{
  "encoder_norm": "layernorm",
  "encoder_parallel_block": false,
  "encoder_moe_every": 2,
  "encoder_patch_size": [4, 4],
  "text_encoder_width": 256,
  "text_encoder_norm": "rmsnorm",
  "text_encoder_head_dim": 32,
  "optimizer": "cautious_adamw",
  "eps": 1e-10,
  "batch_size": 256
}
Rows from block 6 of the image encoder of a small contrastive image-text model, named by matrix and row number. Rows with one number belong to one neuron. Each number is 128 + 24 x the weight over its row's rms, rounded and kept within 0 to 255. All counts start at 0. Numbers have three digits each. After the name is the row's rms in percent of the matrix's.
Before each neuron's rows are labels from the 100 images, of 14848, where the neuron reaches its highest value: "responds to" is what is common among them. Only what is clearly more common there than usual is listed. The data: rendered roads seen from a driver's seat, with toy cars, trees and houses.
# fc1: MLP up (encoder.blocks.6.mlp.fc1.weight, 1024x256), inputs 172-255
# fc2: MLP down (encoder.blocks.6.mlp.fc2.weight, 256x1024, transposed), outputs 172-255

responds to: lamp
fc1.201 082:090118122128099107120119105111159114079090089155159129103132126141124143096157140155112153157177140168145127119115121151141098104091153164109144110093135167117137129107151134155087127115132116093157087132139132120106124113138148095135139153107118117102
fc2.201 073:137110139121101154129119097146149104127080117140142118068110094139131134151123150134151129141156131148104115133166125111125126082166161102100116151142114101120095134143097112156107123124133143139133124129168125139110105148085125144121111149125130111169

responds to: lamp
fc1.114 115:103124115115113148121163145164154147136074099148138098083158156107121162102099110106120127101173126191150149121155117121077124109122136137098135099131111155089145114146100129159079106143108096114139115075132114144071115130134120129129092156092130135137
fc2.114 122:136118142112100163141101101118128117165101094164142123107118123167104151135154115103128120135123170183148105140115137140125109087183143116101106125104120126122116117134125157172130169125115143102153113131125124149095074136118143120130098168140083150146

responds to: house
fc1.563 082:179113122148115152090140179143152124108075093118155158116165141128116137121077131172122136077162134108117120112102130137163119091158153129113101146090128108131155139113122120141092142112162148106141114115168125124130126108101139117125122110106121115084
fc2.563 050:122133135151102145102117119104143109120127096120167120191144111152136124103141129169124105113095136119141140128124158102201147101138133127146062124135133147138124126143157112077109164110156118158129131149125142091147128115166154125116136118139115100156

responds to: truck; vehicles: two; straight
fc1.526 122:113135144155172146128154101161123142128173128139130163148130115122144114119113114115101149159055097106129140168151131113092143151146188111143142098134116116100099122109156114133141121149176121148118130127149118102151145128126161080156110094108098161137
fc2.526 130:122111132108139132153140140134076132157116154137094115133110144106141113156124113143129121136124122146121104140140115131089139186119136094112131117161111154110119140129137099126153137127146124173139159106140137169125122119128124154126132104131112118097

responds to: pine; straight
fc1.738 096:119121131132104148134114097124122099166120104134167132138143138122103147106137125114072101106136164155107134104089118150132132116149131120091100168121140109112134133160146132159106139093134123072155130123097127100110063163076148059086126114099114143144
fc2.738 087:136111169100152119165146099133142153130105165148143153121122124112100143136132094090145095109105139136090160133131128168120168130107102134129152108146126158121093138145145165117123123122136152122126165127133094155154119133142140139116131165147098154091

responds to: car; vehicles: two
fc1.427 105:085126127136120135096107091102157060109153134108133108121126110159095124183085176113130132140137143155127156129131074165105079116124109144106103175103128142111134127127120154144112091112095112120155104098134168151125108128109092136147092150170153135164
fc2.427 100:110170176118110100105127089130125107107125118081170090115113118134144107150157128125121141146169126169107148135112139092126100125106148102154160175118102160156131112154161106114097121136146092162129121156097126134147172140104107156153138135117141088128

responds to: truck; vehicles: two
fc1.634 138:150163138150114179128168118130135120114089118167087144181123121135110153096131135157143104139071103140131128137130144102116114106151180144104111110130107140142132143142133139135134145116126097158121121141180142095108081091146150144142112126141122119151
fc2.634 155:148125134131125158159167144153152092142109166145105150157119131119143132135113121120112115126104109150097128158147118101114149105132131092097126106150129133112114117170129136118113136112145118167086170120182105116109083108135149153127118092164101138156

responds to: pine
fc1.398 128:102089141174162139118185136151178150087135092159159123139143096148112122087137154097129157139109130129126153101117093148135109112152153162108102132108097147137108158098106107146088132098103144157145072144109100141114124146127129123170135151095108151135
fc2.398 123:140108134115158121103137144116144143115168191110196080112122143092142113111108119134121149127139133094107123117137126112151128123113142152150127154168095136088079129091104100142137127115217124182106135127108132117174118103102158130136106125122132147180

responds to: car; vehicles: two
fc1.611 069:127125152129122126111134141122090143131102130132150152114162120149092107164145182094166116092119157147160158116115134193121126087120158128107081094089128117114132108145142137161143134125110137141134074094138137139113106171114160127153122155114097157142
fc2.611 059:140125129123167120125130087128157186077125074104105113132132083102129143121152105127128131128148110153101144155098131117147126113098142148133145091116109132165134130133147119128098156112162127135167147161134118115135210143108123142134151114107108074136

responds to: car
fc1.392 130:099153092159105140084128148148114132112145121122176124139156126140126130102131154109094144164125111139168153128125134102145094079127172115099115142097154086147131104070132107147111136085074098112130110127120156100127075121120137113153111115105140144140
fc2.392 158:120167141126137131095109151123137132122169138124126123134131170112145108137150145116122140146132108133122131137144115086139104114129128145119131167112139133125136104081090098130108145105107116128103104135117145125106091094106157140129137069122189137172

responds to: pine
fc1.520 127:154137139171115181150144122124145095151116069123128105173168100130101136099111175099136110104149140131118136137098121118164130093112123130129108162071165120143158125148148135167102141108101116103145128134138150105124138173133134096116126086136098134133
fc2.520 144:173109122149150138136159120117114123149093112109125112158154087120123128106133157076116105140133130114122157127126110145152157093095097144131094112122162124120158115154138109152122182096150152133150132123144122140148177187145130126096156122093100141116

responds to: straight; barrel; house
fc1.39 127:160121130119104128129160157136180149091110148166115156129148109140136160126117107151116162152094143098150157142151164175159159098124174172130118107130123128150105104096106136109122130151184141145116088146135129117130146094158176128158134127106098127108
fc2.39 131:137119115153147129169177133138136134131167136157081116131123077143128140150157136116132150172116169127135136137151107155160127127097147152139119145165113143147131136092171108124121124137180126111135095087104128110139180122118158149152121105091097119110

responds to: truck
fc1.286 168:138155101143110168071103146172159125091156103123150120146158137108139119114112127154108160177120120119112147166110136113150101102160168153124112151117132108116147090086129119125091133108139095145144117135106137091134096069107154116141123102101147116149
fc2.286 188:118144117152137116107077151119119150125160138155128115135113165123132108129169132133140124145119103160147111122157116070140099139136137137121133143129129125138123125094109117124126149092106107108112128137112153120088086080120142161113133075136181129182

responds to: lamp
fc1.523 059:116116140138094129094140116115109129126094087141128135138133143164106163121104123115173116077140142163166120127115111120139120112150156107097113117087123145103178096121130126145122132122131111128172097113127136125091114150134177118146111142123090130133
fc2.523 033:163144136160170111097151086082125150166124105139111132158125121145125118099143113128081141143102104166111120153088129110107140153129102131117142112132093108154129116153159129138133136134128138122149152143139128157090134139185111150100129147122106146143

responds to: car; tree
fc1.744 106:104093074183137148113121095130109122127144123121096167133157101126140108101092131120103157155111141086152117162132097152119134103153145126134096127118141144118153102119165130130124152135175110096172110123133109142142138118120174105123149070060102125135
fc2.744 097:132126112070141109149085148125085108168155160132120075123103154127137130146121091127123106144139139119133076127143117100107134183147090087129155108136155125079117152130139130128149153119164129151115201130154150148122115101092117121104092133160139124122

responds to: pine
fc1.719 129:121138101169114180146125098104127073148121090120120136162155091131093157135127162110161103141097148131153124140115116160157137105117125137096097152077149101136158120141145107159120159122117095127135123091117132111095119144129164116125110096130107108150
fc2.719 152:160149123132156102122134116111124125109137128107118087164146100136142144117151147088100127165129125116150165127127090150142126115063098146151091097096151158129161103116152107131152148115140130158117124116138122131143171183130139134132141128082116118135

responds to: house; vehicles: zero
fc1.289 116:173120110187151171124159165165187130126114120142131137135143135150107155103098131138157104077154098125140138111126107108166153116120128169121118122114159150114125129091124168163144167113130124135124137126154123143129111108159163135116115070130099124102
fc2.289 110:114128162107106132137128158156145138098085116137105119106139160135129131103095101140138140121129113142121139131158194121113145119140121117111135112122100150130093112137110175097121099138101146159089136156131119145138131095196089145160078156134148143154

responds to: tree
fc1.346 139:144133113093135155152136148118124082139141150132117170141110159128103092141113136159126108153141172142131085095159156124116154109154133096107150131114165091114109163138101116182094188129147126111150167124122121125098100130096127068087126105138096128125
fc2.346 134:122097099144128109095101090111127121138115140105146097132097126105162111112122133104135129098154137137091104129118104101139095169126075165154123156113170112123145159130123136135062133114151125144178163147117109154119155129143121122086138165135115078156

responds to: straight
fc1.714 076:109135085128104149130149125121143116102133134147114171119140114188128127142109141146136161183092137140162122183129117137131128094122193136081092089102140173107126118132127142138114122122133112119128117145137132095140110108152158112160101132097088124135
fc2.714 058:119163102106116129119106104133111133148143100113108098159116136121143154098155092118088129134114121088132134147088093106077176125181128123139138158121143151102194117141180125131118146141180136121131142124144108110133118105107114082136104101084133134114

responds to: pine
fc1.34 153:152109138131143157127187106141199129120119116135155104133147116117113123081108138092079128138123127117096158121089125154155139085145115173106120106113118140124122110158156143139086124099144134117123119148094119152123123169146120113134137158102070160123
fc2.34 182:150127116099200087121147112112152128117160182133173092142104127125127137109129096096114136123123129131118155094142107146130125122084112168140167110124121202132102116079128145130126135103152156092109132146111112156145131132155134137119153147121098133083

responds to: car
fc1.550 093:129128120103069118111130152130141081134093129115145138125141135146127128176148148123139139103171137115155142129140120135089101110162144115122079178100147095104161140133119090155127107123094131136123109115133123121110062153097133112138111135114147148162
fc2.550 072:132106120146144087135083100113178113119166146123161146151090105092178090111136126129125124122148102098107118138154089100147133152094164132178166158170151116140101143107136106064146138125175126092091154122152125096165149115151159120145157077154164114137

responds to: house
fc1.293 089:186066150128105148124128167185153140109114088138147159128168152094139110120099092139104115094095114101117143127090155125157149103146184157135126135129139115110146147098146104129114144147147119120151106124138119119126126096136173116147162089104100147068
fc2.293 084:130138142164158122117121134153089144148147138145069130150131148127101123127141102134158130130125089171155097155118061102091107140143105103117146102159117144091144153148147098177142143108163055156140128125112124138102124117097136134127138095138118124143

responds to: truck; vehicles: two; straight
fc1.62 102:138082131116138170116183110139148129119130132135165153149162119146115109118126130103111125140092135114113151145105132196159138083174130142129108095101143101120114106133115147161107122119121143120130089142117118146129115133147104100148123159109087163106
fc2.62 106:116143137116203096121114087105114161109155167122133098110141146112092132084136101099147154138128086157121135101147080129116116150103109158112189086139106175116111115099144131152134134087135116098124117154095111140136130159113141131117120145133134118136

responds to: straight; vehicles: two
fc1.437 208:150149144088115129112112102080109133095125143122152141149100107182115099179140108143148132148117151124124120157131169143145103124140146102114100088118161130140111105121112177142138153118113146127119127176131163112141140144133118114133141141181100126121
fc2.437 235:134109120170117152153150168169151116139100087168109125079147172122145169076102115144103125118174105121108149101090093110125168112125128141120158157131094163122156137137156115145112113139152109121147133095126096165091120111132121147129108104092137117098

responds to: pine; straight
fc1.554 129:160141154150130145113193134149144147091122121112182156133114073124077126139144140172136107101150137138107138118134155109137134122109158155122101169128111097125135132150124149174101141127116093139170130143112177149109130154123140114110162098154109138138
fc2.554 136:134161155117100134101153093152136103102133079110139082139140100109121131136174142142113132130125152139121178145116104104121110145111160135162097176144112099124154118157177099146134102148123074169125115117152156086133149138106124133123136115116130132120

responds to: car; vehicles: two
fc1.401 098:123141117144124142102098112073110137124151148111162173127096128156091123180107145128160122120118110127121122140120074124154127104143105149088103149119127186130130137116123129136152113104120116147131108080150169121132100108118142116119120115162147126107
fc2.401 097:078107192129128091137124144090119162108157129112131141116144108122141126138129137125153168172113099109132153148143146162110099148119162113153159113167076135113081115102122127063167093152124132107112089113103125107125154123123121139185135107119137127126

responds to: straight
fc1.474 116:161079121153102109131115147180184143082123092160139156133131103108132135124120092119114147118117148094127154136110156164151131116138180160155129126117140128128105136101134139110121159134153160112134096182163128101158129135134167106163139141122097105152
fc2.474 110:117146139133172122123142124145108141108177153139109115116136095137135113152119102137116162174124107129121169154130086156101121137119141137141140096177093164098122106110176109123164108120187124137144106109120129137164161114109147147158140083099105150099

responds to: lamp; house
fc1.377 115:120081125153107152137108123137127128119085118160159142087122152124085113145104142143150121102142182163133123111146117127146124107138145143108114155105118147113119124158079186173087151134145121085151127122104145148081091102118138106110136123140101133117
fc2.377 098:099081144110109112139098124101129149128086110142178133067133149147160093120111137126114149111151115133134080116102118146160103159137133112122161126115122087133125139125109129109098165122103196121119106127116114140112126142148113123139122166132125101110

responds to: car; vehicles: two
fc1.194 069:100127139096060145116120120094136059122119143122159140156129126124093141167099150153131110160128166153129140122146149127134090086130136127064130129109115129121122121108128124152134088114119096099148115095131168133117099108123118136153104186151119135125
fc2.194 057:114171137100117151124143091109085141117124089142139090118122125142115149131152140145118140147159145133118154109142121090134126113084148109121184148106127143165142127154143145143135112109102100148165129138097118119093164145096083109162132177140129095098

responds to: straight; tree; vehicles: zero
fc1.633 101:116100118144117150113139128101117089122107137169138167128112082210127139158135144152128133124086121169139131148119119142125139117161154137058104119103106122141129154110127140140115134089110128102170131115118149131104114110150134154144152149138063114064
fc2.633 086:163182142109115143075174135157124141130106113109110132110142133143154122146145100155126127153112111170126139156130143104094088138095157120136143135085117089146161131136129107147170100156091093206123096112101120111104167116100085120168110147166162120140